Rows from block 5 of a small image classifier, named by matrix and row number. Rows with one number belong to one neuron. Each number is 128 + 32 x the weight over its row's rms, rounded and kept within 0 to 255. All counts start at 0.
After each neuron's rows are labels from the 100 images, of 14976, where the neuron reaches its largest size: "patch colour" is the nearest of a few named colours to the mean colour under the peak. Only what is clearly more common there than usual is listed. The data: short English words printed on busy colour backdrops. In brackets: how many of the 100.
# gate: MLP gate (model.blocks.5.mlp.gate.weight, 848x320), inputs 0-159
# fc1: MLP up (model.blocks.5.mlp.fc1.weight, 848x320), inputs 0-159
# fc2: MLP down (model.blocks.5.mlp.fc2.weight, 320x848, transposed), outputs 0-159

gate.542 [119 138 101 148 168 154 114  83 177 148 107  67 167 180 171 123 147 112  98 157 131 135  95  96 165 159 133 162 188 155  59 145 147  90 202 136 139 165 130 121 133 156 144 120 113 129 154 125 137 135 116 178  73 140 116 158 108 171 142 149 143  84 123 144  50 151 147 125 118 100 140 153 200 155 137 160 177  75 126 138 143 162  66 135 168  74  66 169 117 132 133 161 119  88 147  63 128  67 122 139 137 133 148 104  82  93 140 114 182 113 124 149 238 107  98 181 132 156 119 148 149 117 130  73 111 147 120 127 136 129 126 122 164 155 113 123 142 101 134  70 133 130 113 121  97  94  98 122 182 151 175 114 155 112 170  46  95 158 157 145]
fc1.542 [142 132 170 131  73 130  96 203 139 106  69 155  78  96 114 192 133  63  72  75  61 122 156 146  97 123 103  93  90 140 131 148  55 119  98 101 173 127  98 110 122 136 139 154 110 140 152 104  90  87 133 109  87  79  72 133 130  99 130 110 145 118 159 146 171 125 170 180  62 151 132 107  71  69 103 100 118 174  99  87 148 102 183  97 132 152  88 131  90 122 194 127  93 174 157 119 140 130 165 127 148 164 144 169 169 140 108  72 137 125  84 124 145 153 168  93 125 173 142 144 152 124 139 220 153  87 143 108  93 126 165 169 151 148 130 155 131 112  94 136 171 156 118 130 129 169 160 140 130 107 141 162 136  98  69 136  96 133 122 159]
fc2.542 [139 172 207 178 167 171 131 135  97 151 127 101 120 156 115  72 129 132  98 120 147 180 111 131 156 140 146 162  95 118  69 136 191  88 148 146 143 111  88 175 189 167 123 179 119 103 106 146 113 149 249 126 166 149 162 146 150 120 137  99 106 123 120 111  74 108  94 146 125  73 140 163 144 161  96 142 147 111 163 164 128 157 112 134 149 116 154 120  83 181  98 126 130 144 140  69 168 112 125 169 175  76 103 161 139 145 160 162  72 118 127 125 144  83 113 109  68 113 137 122 156 153 131  97  87 161 141 153 119 170 137  70 130 179 108 145  83 111 173 127  74 118 147 139 149 134 135 102 117 160  99  89 122 169 151 146 151 161 166  79]
patch colour: grey (78)

gate.765 [ 84 106 138 146  89  78 110 176 137 143 126 139  76  84 133 122 142 172 113 150 131  95 164  82 160 138 139 156 136 124 114 142 153 124 143 190 122 152 120  88 109 146 170 130  77 128  85 162 130  99 131  50 161 125 153 101 138  76 185  81 107 127 142 126 153 151 105 145 208 109 155 132 119 197 147 191 110  77 113 137 156  76 121 157  91 169  88 174  85  96 103 137 117 140  39 154 162 150 147  87  83 147 131 114 133 182 136 131 122 109 100 101  93 132  91 189 130 166 119 143 133 117 186 122 127 146 151 119 136 151 106  79 141 142 167 139  45  67 177 145 142 121  82  90 121 136 108 135 148 120  78 116 134 103  89 110 102 163 107 142]
fc1.765 [159 174  73  88 169 184  96 112 126 112 110 128 149 162 124 109 142 110 140 108 132 131 106 192  77 155 129 100 111 169 163 136 119 132  54 100  68 111 134 193 166  88 140 104 169 118  83 110 163 181 144 124  79 138 122 169 120 144 110 146 149  88  71 123 106  62 146 132 143 103 121 110 150 100  96 103 158 145 154  90 129 174 105  73 152 112 131  76 157 123 102 114 150  80 146  86 123 117 137 144 136  90 124 150 148  92 127 119 149 141 133 157 150 100 177  67 129 111 110 129 116 171 123 113 108 101  81 115 176 154 130 152 121 178  94 102 236 176 116 100 100 111 120 164 168 124 139 113 131 150 159 135 164 170 128 158 182 151 141 124]
fc2.765 [ 70  95  87 138 158 130 157 199 188 125  93 142 115 149 177  75 120 155 160 125 102  85 146 125 159 117 142 104  88 150  85  99 144 160 183 125 183 174 141 155 113 149  66 113 125 164 105 168 143  82 107 117 129 131  76 133 168  99 119  69  83 154 141 104  91 155 189  73 108 124 124 138 107 119 115 194 131 159 141 118 121 155 156 120 120 158 100  66 146 165 106 104 148  43 167 164 108 175 123 128 168 127  80  93 130 146 124 125  73 150 141 143 128 124 127 171 122 146 102 114 129 112 130 146 149 139 189 105  97 150 114 115 174  88 166 168  84 115 137 110  82 100 136 114 106  99 140 151 101 121 133 143 112 143  83  89 134 115 166 140]
patch colour: pink (48)

gate.458 [147 181 199  88 101 118 169 158 102 127 118 113 104 111 207 170 162 148 151 120  71 146 160 157 122 161 159  77 156 103 131 119 169 138 131 133 107 109 137 118 100  98 120 180  75 134 146 181 184  86  99 156 112 154 150  79 126 110 109 179 118 111 138 195 116  78  99 135 127 109 118 110 130  77  95  72 116 119 117  64 132 136 214 173  96 146 189 155 126 110 174  66  95 133 162 128 113 136 134 104 135 125 119 118 145 215  91 167 112 111 185  49 118 163 115  66 158 141 136 153 133 185  95 152 129 143  89 138 104 132 110 110 139 114 116 109 134  90 143 134  69 124  72 104 131 134 116 115 134 123 133 104 174 101 120  88 144 121  97 137]
fc1.458 [121  83  56 201 149 173  97 120 189 151 136 126 150 118 107 145 122 116 130 142 199 126 123 169 128 113 149 192  92 161 135 126 148 141 102 103 173 110 156 124  92 122 150  99 149 120  97  79  39 178 133 121 137 107 132 171 130  94  98 129 113 119 129  95 131 181 152  82 112 192 191 107 136 158 181 170 127 150  58  90 107 112  98 133 170 160 166  95 169 169  86 169 106 141  80 128 155 110 157 126 131 121 156  95  84  19 161  65  86 150 107 181 177 115 101 170 131 122 156 135  99  66 133 102 142 127  96 151 151 169 193 124 186 147 140 127  87 157  97 114 198 133 106 165 105 120 137 148 160 170 110 167 152 187 150 127 104 125 126 140]
fc2.458 [120 120  84 100 136 136 179 128  43 105 170 147 125 150 150 145 146 181 172 109  97 120 205 153  92 176 101 119 167 142 203 112 168 125 111 164  75 127 132 101 145  80  98  84  92 129 132 147 134  28 157 103 147 112 158  84  96 117 141 107 107  81 103  98 128  56  89 142 129 155 153 142  91 180 150 117 146  74 120  76 135 161 110 133  89 171 133 131 184  90 127  86 110 100 129 194 167  92 155 150 106 123 107 152 148 195 139 120 128 165  94 101 114  61 140 172 162 123 104 155 121 112 129 117 172 142 151  55 114  64 171 147 101 139 123  90  89 123 117  79 130  93 107 121 164  80 156 156 134 150  97 218 165 146 127 118 178 102 158  97]
patch colour: black (48)

gate.38 [ 83 145 123  74  80 107 162 182 157 161  84 131 129 162 108 138 171 113 157  89 139 181 133  89 143 127 239 146 162 136 144 151  99  84 120  95 125 133 140 156 103 108 187 113 136 140 162 125 159 143 134 130 148 161 166  54 114  47 105 167 140 157 144  94 179 155  79 138 124  81 107 130 146 121 117 102 111 126 142 109 120 139 118 142 118 225 130 165 163 175 150  92 143 151 136 157 121 106 119 148 115 151 109 132  84 127 104  85 116 101 121 191 124  85 143 140 100 144 123 107  61 133 128 156 137 147 116  66 127 139 144 106  98 102 113 116 152  83 103  82 128  96  81 102 183 146  90 125 106 138  90  98 142 153 147 134 171  88 180  54]
fc1.38 [169 129 144 174 147 145 112 138 134  89 187 136 148 104 125  95 118 134 124 159  96  45 139 154 129 120  43  73 117 136 101 102 158 180 141 148 157  97 103  36 121 158  91 121  96  98 142 141  51 124 125 159 107 108 121 148 118 172 139 123  74  99  74 110 110 182 176 105 149 142 144  93 164 146 113 110 151 120  92 165 140 121 120 180 134  73 105  97  89  83  50 113 137 106 111 116 140 122 154 133 149  68 125 142 141 132 176 166 130 133 127  63 130 157 158 173 160 180 163 147 161 146 112  95 146  87 151 143 142 105 123 165 134 167 135 122 111 179 168 126 164 125 199 129  94  87 106  96 176 116 169 166 126 149 134 147  68 149 103 184]
fc2.38 [134 128 131 117 148  65 110 167 144 129 146  94 113 129 169 116 130 131 161 139  93 170 108 144 122 123 165 143 138 101 101 137 119  94 155 145 140 134 157 177 146  60 143 147 166  66 146 135 134 160 139 164 131 181 166 145 114 112 107  90  97 111 135 121 161 168  72  74 105 177 152 107 125 120 123 135  88  99 150 164 109 113 166 188  55 135  93 153 108 137 121  70 114 129 158 151  79 133 158 145 135 107 150 148 111  99  55 112  82 142 146 164 123 156 198 146 176 123 110 141 103 123 186  63 133 102 170 113  93 108 158 126  78 128 173 112 157 107  79 150 139 162 101 126 103 196  72 117  71  89 180 115 127 123 135 138  93 145  67 104]
patch colour: pink (45)

gate.254 [ 63  76 146  34 148 119 139 112  73 106 124 166 135 113 145 161 150 116 192  91 109  87 153 128 142 135 153 159 139 162 108 111 128 147  93 127 183 120 115 115 150 117  71 166 122  74 165 104 129 171  96  92  90 160 152 168 118 113 125 153  96 170  74 170 119  84 141 174 146 190 112 120 159 117  92 126 157 163 198 131 118  48 106  74 145 163 130 115  48 140 120 139 177 105 166 176 130 148 122  75 151 156 121 140  74 126 130  80 103 104 188 129 112 152 163 137 150 104 147 171 115 108 138 117 161 118 107 126 128 180  96 109  71 115 152  72 114 168 188 103 110 103 162 134 170 140 132 175  86 117 185  67  71  79 121 160  75 140 140 111]
fc1.254 [121 102 150  91 142  92 132  89 123  86 139 155 112 125 170 195 168 131 186 125 115  84 154 130 145 128 182 166 135 151 153 138  78 147 105 133 183 114 129 122 113 126  48 182 128  42 143 132 133 126  59  97  79 167 102 182  96 128 148 123  79 209  82 135 121 110 141 125 142 105 110 154 129  90  84 132 122 145 191 152  99  85 169  85 156 154 134 147 105  93 151 148 136 113 167 134 122 131  92  89 165 192 132 168  76 153 118  79 131  98 194 136 123 123 160 102 177 111 119 146 150 124 137 119 141 116 108 180 113 128  71 172 138 141 180 115 132 147 146 124  92  72 211 107 131 123 141 159  80  91 156  80  87  89 133 146  88 118  86  63]
fc2.254 [128 122 134 138 153  88 139  94 111  95 113  95 133 104 122 118 143 146 125 131 152 184 207 103 113 176 127 136 120 102 127 156 151 118  66  94 122 168 165 101 156 159 124 138 140 135 112 136 140 157 120 125 170 135  96  91 118 142 106 125 149 133 108  81 138  86 101  89 157 175 135 169 105 157 153 150  96 150 150 109 142 114 109 163 146  74 161 186  95 189 117 108 120 138 123 143 158 131  95 198 171 156 127 174 164 131 117 149 152  98 127 101 162  95 165  96  97 111 165 156  79 127  97 101 165 121 118 104  55 181  86  63 150  92 179 120  84 136 172 191 123 159 174  44 138 124 179 142  92  93 123 103 125 146  87 128  99 130 118 151]
patch colour: black (38)

gate.365 [108 109 118  59  91  99 150 128 136 127  79  57 135 108 138  98 165 126 133 155 108 148 141 134 108 135 127  65 179 155 117 116  85 147 111 160 115 156 125 135 135 168 129 124 116 189 166 147 132 138 140 160 111 104 118 124 143 112 147 172 118 117  81 128 234 132 125 163 120 100  55 126 111  69 167 129 147 198 147 128 143 106 135 145 115 155 155 127 136 128 120 187  94 124 127 152  91 175  88  71 120 145 106 109 150 140 109 122 134 139  97  82 146 110  89 144 154  71 192 178 154 118 100 139 129 121 117  84 125 147 106 119 135 116  73 100  95 107  84 103 176  81  89 160 118 162 130  97 128  69 147 147 153 111 108 137 169 112 134 135]
fc1.365 [106 158 123 157 103 127 127 163 116 115 102 140 101  99 117  55 121 109 106 165 102 136 180 140  66 110 137  96  88 119 163 158  52 227 138 145 133 138  77 188 105 119 142 178 101  71 108 104 106 140 132 173  96 171 140 124 124 123  93 108 134  80 169  84 124 104 102 139 108  53 113  86 172 228 123 128 124 161 100 115 145  95 118 128 164 194 115  82 133 167  78 101 110 145 129 139 137 131  95  92 109 109 112 174  98 157 139 192 146 154  87 125 164 166 120 141 116  88 185 161 109  93 139  85 134 165 175 127 110 147 151 157 209 140 115 150  72 125 150 126 144 140 120 130 111 145  87 108 124 115 161 152 144  59  76  93 145 118 193 142]
fc2.365 [136 187 129 193 140 119 127  89  93 103  84 106 126 175 148 172 164 118  90 159 111 166 137 102 148 116 146 148 123  90 137 177 173 170 125 101 138 109 162 181 161 113 186 133 102 157 129  99 129 147 164 112 154 123 132 102 131 134 102 110 126 111 110  56 180 148 142 146 146 118 163 156 113 182 137 172  93 105 125 142 154 128  79 195  83 117 125 138 148 190 176 134 115 118 189  84 138 107  98 140 172 211 120 139 113 147 165 132 193  82 136 149  79 140 114 146 205 131  75  97 126 146 115 108 123 135 109 140 158 139 165  75  82 106  91 148 109 168 126 162 171 102 127 164 127 147 122  83 112 148 130 179  92 207 151 181  91  64  87 106]
patch colour: grey (52)

gate.467 [198 120 122 171 170 127 170 164  92 116 104 131 133 118 107 123 126  83 120  86 114 117 190 143 151 206 132 181  99 108 109 191 166 165 141 123 158 144 163 153 143 133 116  54  97 193 108 111 130  99 171  96 116 105 147 123 123 110  80 152 129 142 110  85 151 103 145 188 116  89 114 127 166 175 147 156  79  84 103 211 100 147 104 132 153 173 151 147  78 148 122 174 114  86 144 103 125 153 171 133  36  70 113  82 149 144 118 129 178 143 110 127 173 152 164 150  90 209 119  98  92  97 127 106 117 148 127 130  54 146 163 141 155  79 107  74 108  81  92 125  96 115  79 138 154 122 156 156 108 104 105 130 177 166 123 102 186 101 129 125]
fc1.467 [144 130 160 185 143 127 126 198  90 130 128 159 136 103 100 123 135 115  79 122 116 118 146 113 140 206 141 148 112 122 113 108 136 177 148 114 122 132 117 137 159  93 151 105 102 145 118 107 122 137 155  80 119  96  89 136 129  81 115 144 107 148 111 110 107 127 110 147 163 116 112  70 125 163 111 176  94  60  86 133 157  95 143 178 183 155 139 175  84 183  99 116 100  98 133 108 155 110 150 135  85  65  96  62 153 121 120 138 147 119 119 110 121 167 161 150 120 160  79  86  85 129 174  92 125  98 128 172 150 168 164 171 115 125 107  81  91  95 121 110 108 148  87 168 153 129 132 169 102 115  67 153 133 146 179 101 167 142  90 111]
fc2.467 [144  91 161 145 164 103 150 122  85 152 181  71 160  93 203 169 193 154 200 177  72 140 158  86 143 105 161 110 199  79 146 131 113  68  94 146 127 112 169 136 143 164 149 109  98 143 153 121 121 142 158 115 147 181 147 110 172 111 151  94 130 112 172 123  55 120 112 130 160 114 197  85 157 153 183  91 140 139 153 176 139 146 134 157 156 138 168 159 146  93  88  87 118 133 111  81 110 110 125 100 143 140 174 115 138 130 130 134 130 190  93 134 102 164 106 147 158  80 127 175 115  99 112 152 151  66 134 151 146 164 153 107  77 151 106 109 112 131 127 145 116 133  73 133 177 102 167 130 123 139 134  63 136 142 114 132 132  99 110 142]
patch colour: grey (47)

gate.249 [128 114 143 128  99  82 152 150 155 108  83 105 124 136  70 150 176 133 125 136  90 131 125 153 120  84  99 132 178 117 128 174 153 150 103 125 122 199 103 150 126 150 122 184 137 137 133 140 165 139 134 140 113 180 138 115 164 128 161 143 114 127  91 155 143 127 150 162 112 102 128 124  78 127 136 151 115 188  65 163 142 136  93 148 114  95 103 166 197 146 191 124 175 154 122 123 156 111 112 115 135 117 110 142 165 112  72 148 134 120 143 120 134 150 152 143 117 117 146  85 122  64 134 141 103 116 177 181 110 199 113 117 156 178 138 215 160 103  98  79 124 118  77 161 119  97  78 125 117 146 161 118 166 123 103 123 119 130 181 143]
fc1.249 [135 149 122 132 160 171 137 130  91 167 140 140 137 131 179 104 103 108 100 134 161 132 123  94 149 110 184  91  85 126 162  14  78 129 102 159 147  90 206 103 130  80 166  82 121 144 145 117 136 112 156 129 155 108  58 114  99 130  70  96 147 140  73 122 107 106 131 116 154 110 150 168 194 168 131 129 179 130 185 111  96 178 141 145 115 168 109 123  96 159  89 119  90 118  99 147 102 141 141 143 133 119 130 172 130 146 138  95 128 119 130 112 141  92  71 118 148 105 139 193 101 143 174 144 112 155 117  51 136  85 153 102 143 111 119  40  86 188 173 148 148 101 167 113 112 145 148 147 148 131  89 131 112 121 159 160 153  93 124  86]
fc2.249 [134 140 190 124 133 185 123 189 167 152 140 151 106 192 111 139 162 203 142 121 160 111 117 163 135 153  77 143 194 113 100 109 169  69 137 174 135  93 103 120 133 128  86 181  91 124 159 164 117 103 100 199 161 174 116 121 120 152 132 136 142  73  92 127  68 182 184  64 102 147 121  95  96 161 111 113 127 157 157 119 107 115 157 138  98 128 161 155 117 125 131 135 102 152 133 104 141 147 153  70 130 139 137 114 152 111 161 129 130 118 151 134  74 118 124 122 118 150  99 122 100 129 182  92 132 116  95 154 118 122 102 164  53 139 128  89 166 164  73 144 106 133  67  97  77 100 155 140 145 172 126  95 118 130  99 135  93 149 118  84]
patch colour: grey (49)

gate.754 [117 134 146 142 112 139 102  86 123 130 154 167  91 172 112 195 160 135  84 142 100 104 105 140  83 108 144 126 113 120 144  93 118  82  96 102 143 111 173 147 120 117 146 132  86 152 119 140 161 100 117 170 157  83 137 132  64 103 144 133 137 120 109  59  54 121 192 107 154 177 171  98 121 115 175 154 127 120 141 125 159  67  78 145  92 107 132  74 121 146 173 142  74 111 108  68 136 111 100 113 138 134 103 145 113 112 123 156 103 116 133 134 137 160 132  99 148 162 152 128 132 137 175 127 137 132 111 206 127 162 211 181 111 131 122 147 125 188 148 119 110 178 107 107 100 145 129  90 140 113 110  67 171 182 139 179 100  88 211 125]
fc1.754 [163 143 135  74  88 183 126  98 100 161 111 157 105 105  59  95 167 127 201 194  74 155  67 128 138 103 131 177  88 118  97 101 144 131 202 114 150 124 116 130 122 101 132 103 137 114 131 132 142 142 110 143 150 101 129 107 110 111 102 144 150 106 144 191  53 175  93 134  74  85 191 125 114 135 130 116  67 182 115 110 110 159 103  91 113  91 160 131  77 136  47 200 117  67  95  99 109 134  87 144  90 143 119  94  86 147 141 129 165 102 147 130 131 144 118 158 147 112 134 130 128 171  82  83 160 138 116 122 118 143 112 139  93 111 117 115  63 118 155  89 163 111  94 124 136 127  51 110 142 144 111 161 159 111 120 168 130 174  90 139]
fc2.754 [136 142 113 127 168 158 141 174  83 122 111 145 144 139  43 172 137 169 115  73  91 176 120 118 134 113 130 116  88 170 170 125  99  81  98 157 184 102 140  88  91 115 158  76 111 146 142 116 111  98 132 168 120 119 133 113 165 122 197 107 133 160  90 134 123 115 181 105  87 145  65 141 160  99 118 146 134  84 185 120 123  80 140 106 117 141 162  77 125 107 124 108 134 164 123 101 123 162 134 146 130 112 118 107 119 141 172 204 180 112 161  81  85 193  99  81 100  91 187  73 121 156 142 190 128 125  60 130 191  80 168 164 146  91 128 151 131 207 130 108 157 100 191 118 108  86  93 115 140  63 123 155  99 162  99 163 184  71 127 166]
patch colour: pink (45)

gate.198 [102  67 155 146  74 140 183 169 149 136 126 104  59 147 157 101 140 176 134 117 109 173 136 135 150 104  98  95 134  90  86  70 114 135 119 183  92 122 161 137 130 164 122 114 153 175 119 127 111 144 129  60 182 125 146 111 159 132  98 148 100 129 166 131 110 121 154  85 142 161 117 145 121  58  96 135 139 131  82 127 132 127 135 168 175 160 121 158 149 109 130 135 142 154 111 163 142 168 128  93 142 133 136 161 150 111 143 100  80 180 139 127 130 151 126 182  72  92 191 139 173  94 136 172 113  74 153  95 162 105  64  90  80 101 195 121 110  68 113  65  97 169 128 144 175 130 135 107  63 135 136  66 143  77 139 126 121 159 147 153]
fc1.198 [134 109 148 113  35 116 202 178 111 151 105 102  74 179 159 105 108 180 114 122  80 139 124 151 147 128 136  81 152 120 107 104  82 131  99 168 120 121 171 131 148 190 116 119 147 169 130 142 151 134 129 115 180 121 153 134 135 139 103 142 133 141 180 142 100 144 146  97 147 140 125 120 114  38 111 125 122 167 100 149  98 118 127 164 122 128 143 152 151 142 162 134 156 165 109 122 107 151 119 111 127 186  72 145 132 138 104 132 110 159 194 106 186 164 113 156 152 100 140 148 168 100 157 167 147  87 108  95 183  92  89  93 117 106 146 113 123  84 119  69  86 211 144 186 166 136 100  97  42  94 106  74 162  99 109  86 142 158 148 143]
fc2.198 [ 79 109  93 128 193 121  89 153 111 125 142 132 119 141 114 103  82  87 196 174 121  73 140 161  91 113 178 148 139 163  93 112 130 113 138 109 129 113  75 100 162  79 147 178 150 177 126 138 156  89 134 184  85 142 140 140  86 130 112 132 135 122  89  46  85 109 152  89 163 119 150 148 161  55 151 162 128 122 150 144 125  86 153 146 139 151 167  85 100  87  58 140 124 137 119 108  66 159 172 150 102 155 185 163  82 154 170 147  93 143 139 120 141 124 177 106  97 128  92 132 135 144 110 134 164  26  97 164 184  82  93 126 107 152  95  95 115 122  90 170  58  98 183  83 133  94 125 155 140 132 117 130 158 156 131  80 156 139 131 119]
patch colour: brown (54)

gate.210 [ 95 152  74 166 126 158 109 134  94 162  68 134 129 100 121 185 170  96 141 141 141 116 127 163 117 156 196  97 209 149 140 113 157 187 115 145  91 129 148 127 182 126  70 157  86 125  93 114 134  56 108 117 114  82 186 144 149  90 128 203 113  94  73 139 167 114 123 160 151 152 149 137 121 137 117  72  95 138  94 140  81 215 169 141  73 146 157 141 105 158 180 109 155 111 116 147 119 172 156 118 159  73 114 152  90 131 130 109 136 104 142  93 138 154 104 148 126  91 128 100  68 161 146 134 111 137 153 113 158 183 100 132 121 115 158 164 132 209  91 145 113 153 104  66 140 145 161 110  91 126  98 156 115 134 155  58 198 163 116 127]
fc1.210 [151  48 153 139  89 157 119 135 126 101 118  98 165 167 159 116  53  96 180 138 121 145 146 139 101 122  74 115  65 129 139 179 105  77 147 138 160 153 115 163 111 121 181  97 232 163 161 104  88 119 117 133  86 108  73 105  99 137 119  89 124 113 129 135  97 147 156 125 110 127  96 108 117 142 109 121 148 140  99 153 139 100 133 125 152 123  91 152 132  96 127 113  95 161 150 141 211 130 113 172 141 127 120 150 196 107 191 149 137 198 123  87  83  86 144  63 144 145 160 176 137  93 104 158 159  76 114 188 116 113 101 136  98 109  77 128 159 125 172  76 158 176 192 149  74  84 117 115 173  90 150 126 146 107  88 121 106  83 193 118]
fc2.210 [126 151 158 147  84 152 134 138 193 168 104  81  85 125 143  53 232 144  80  86  92 125  63 124 190  95 141 140  74 135  78 106 109 119 172 161  96 126 145 160 151 163  86 146 180 118  70  83 108 155  71 185 113 127 127 110 134 114 184 146 127 116 128 169  88  78  87 139  83 102 104 104 158 122 129  94  90 173 140 131 161  96 108  87 131  95 188 110 163 129 133 111 138 110  88 111  72 168 132 156  81 202 126 118 183 204 136 131 163  86 144 135 100 134 176 125 119 114 123  78 163 111 132 128  98 197 142 128 170  75 162 162 125 128 131 103 127 177 123 175 188 122  78 169 157 132  66  77 126 139 141  77  63 106 126 156 100 145 126 143]
patch colour: black (42)

gate.710 [ 67 121 150 107 130 112  76 139 185 137  93 103 131 189 144 125 101  82 100 130 144 145 116 112 154 147 137 158 160 123  99 152 168  91 204 143 171  99 109 114 131  84 116 124  83 133  96 111 173 129 115 112 117 134 109 111  87 120 121 146 115  98 143 125 175 172 128 137  95 106  86 205 110 113 155  64 114 114  50 133 142  68 125 102  91 132 134  69 126 164 156 123 140 148 199 131  72 106 134 128 162 124  94 145 127  81 201 122  96 151 173 148 147  48 113 107 172 124 103 193 159 109  42  75 177 190  86 172 114 143 182 141 141 130  66 147  61 110 128 178  99 151 106 109 186 139 109 165 135 132 153 147  81 149 156 134 150 172 183 110]
fc1.710 [194  98 113 126  90 159 169 159  67 170 160 117  77 150 114 167  95 134 150 118 148 100 127 160  57  63  81  87 107 126 102 105  84 126  86 148  93 136 186 119 118  96 125 153 179 102 154 184 172 128 126 206 130 152 123  96  89 101 131 129 106 124 102  92  76 168 125 127 130 143 149  99 125 171 129 186 189 160 179 135 142 196 138 143 133 105 136 127 157 130 127  64 148 134 116 158 161 125 111 196  76 132 165 132 101 123 111 130 112 149  74 142 121 151 100 114  73 202 129 133  73 150 146 146 139 108 151 146 143 143 118  54 116 130 137  79 169 165  86 117 116  90 164  88 131 122 132  99 134 179  92 128 179 163 154 129 147 134  76 168]
fc2.710 [103 125  52  82 124 208 190 153 123 121 119 127 140 123 114 139 150 181  67  75 203 104 131 172 161 100 151  99 163 155  96 127 117 132 163 155  87 140 187 148  63  68 120 127  97 126 156 103  99  63 146 180 199 105 165 133 115 102 140 201 159 125 144 167 122 126  50  83 139 106  83 173 101 159 193 132  87 120 120 143 154 147 155 145 104 174 123 155  89 118 109 143 191 159 107 181 141 144 138 175  69 146  78 128 139 120 153 132 113 151 123  95 145 126 153 126 106 151 146 130 150 152 168 175 112 185 134 105 107 118 137 163 125  93  89  97 157 122 124 128 136 114 189 142 124 190  73 116 153  86 152  53 106 123  65 108 105 118  61 108]
patch colour: black (43)

gate.488 [108 155 101 154 101 104 152 153 132 151 166 161 116  73 121 123 153  98 163 122  82 107  75 112 144 131  80  89 139 123 122  56 100  93 140 179 141  93 125 100 104 127 101 140 222 133 109 126 143 178 156 184  74 141  86 178  67 168 150  55  47 136 118  87 143 146 146 115  72 134 113  87 168 101 137 141  53 174 157 148 120 129 166 143 145 157 160 124 175 143 157 120 108 132 183 140 155 159 117 120 160 104  94 117 167 126 127 106 156 107 135 135  83 183 104 117 150 103 154  92 172 205 146 105 183 130 106 144 137 173  85  85  62 108 120 126 134 128  73  88 131  95 122 121 135 107  84 130 118 182 130 112 168 140 179  45 141 177  75 159]
fc1.488 [153 140 130 129 143 122 116 122 104 108  81  89 126 204 156 146 123 102  85 158 171 153 163  99 159  87 183 146 146 142 159 182 140 174 142 119 143 154 156 120 171 108 154 104  45  96 137 127 136  74 100  77 188 161 122 111 180  87 110 214 161  87 160 133 102 118 111 160 177 120 171 188 150 183  94 118 183  97 107 133 152 121  85  85 113 140  93 126 103 122 160 133 142  94 115  99  73 101 150 144 125 141 170 153  48 122 133 137 101 149 151 128 132  74 164 144 150 146 108 210  93  99 142 118  89 130 113 101  90  80 141 156 169 123 145 132 104  93 155 176 135 116 117 167 107 153 194 136 105  71 136  95  70 169 104 168  93  87 139 112]
fc2.488 [174  79 108  70 140 100  83 102 143  90  92 137 180 145 130 139 144  95 122 117 145 121  78  95  93  95 138 143 164 105  91 131 140 101 124 115 117 175 131 112 118  56 180 130 118 175  97 158 124 110 156 118  77 104 154 106 135 114 254 114 107 126  92 164 138 150  75 140 134 108 129 101 185 113 101 123  70 108 117 130 122 130 116  97 149 138 137  83 174  88 124 148  96 107 109 146 109 191  92 111 181 171  78 140 157 111 142 103 149 184  72 149 104 154 116 175 152 111 172  63 142  90 100 151 107 114 146 112  91 153 161 137  96 134 141 116 150 164 156 181 156 131  92 135 164 140 154 157 158 140 144 172 112 133 138  75 148 138 170 135]
patch colour: brown (52)

gate.85 [126 164 148 151  75 169 169 149 113 195 159  91 100 125  79  97 183  82 182 173 109 129 138  92 141 169  75 131 175 129 130 114 170 108  95 122 138 148  66 115 116 124 114 127  85 189 112  95 124  79 134 125 156 114 193 114  90 166 141 122 166  69  92  97 120  98 167 107 160 139 102 101 119 151 132  91  56 103 129 174 119  88 124 188 126 194 173  55 143 141 118 179 142 100 146 191 119 173 105 115 112 140 145 142 158  90 137 150  79 145  97  83 153 154 184 139 165 113 154 121 113  82 138 122  99 117 131  94 154 167  99 109 124  94  94 104 147 128 142 153 122 103 184  91 108 105 141 158 117 102 152 106 140 102 142 122 129 136 133 126]
fc1.85 [101  85 100 159 157 105  93 125 141 115 135 194 142 130 129 153 106 165 115 102 134  78 119 160  89  71 173 157  90 121 111 149 114 164 156  98 113  87 168 100 111 172 158 122 166  74 120 188 154 180 118 124 111 167 107 144 185 103 141 115  78 169 188 162 144 170  89 148  60 107 141 169 139  75 138 171 187 166 107  66 122 168 155  78 141  62 101 178 107 102 155  89 111 136 134  62 135  55 127 126 170 119  88 149  70 189 145  91 163 167 118 147 130 124  91 122 104 123  93 148 151 167 119 114 134 131 104 134 106  66 169 132 129 168 171 153 155 120  91 127 152 159 120 177 141 170 167 131 120 166  99 145 118 148 104 115 141  95 102 154]
fc2.85 [ 69 136 140  55 162 112 115 139  97  84  69  62 161 139 149  46  73 141 205 177 133  99 124 169 162 145 108 136 111 101  86 122 161 134 119 140 169 164 114 122 117 101  69 129 159 108 132 123  99 117 137 148 156 168 159 132 127 118 111 161 172 125 157 125  98  85 144 113  66 172 166 127 163 122  88 135  41 138 144  85 121  75 158 134 201 137 138 126 160 129 149 133 116 120 154 143 127 146  67 157 129  62  98 113  69  99 134 141 102 100 127 100 101 103  53 113 120 147  96  78 177 163 135 128 138 113  98 156 146 124 129 106 164 121 135 124 182 137 123 175 180 113 128  81  93 113 156 158 123 154 153 151 120 115 141 123 172 151 163 109]
patch colour: grey (47)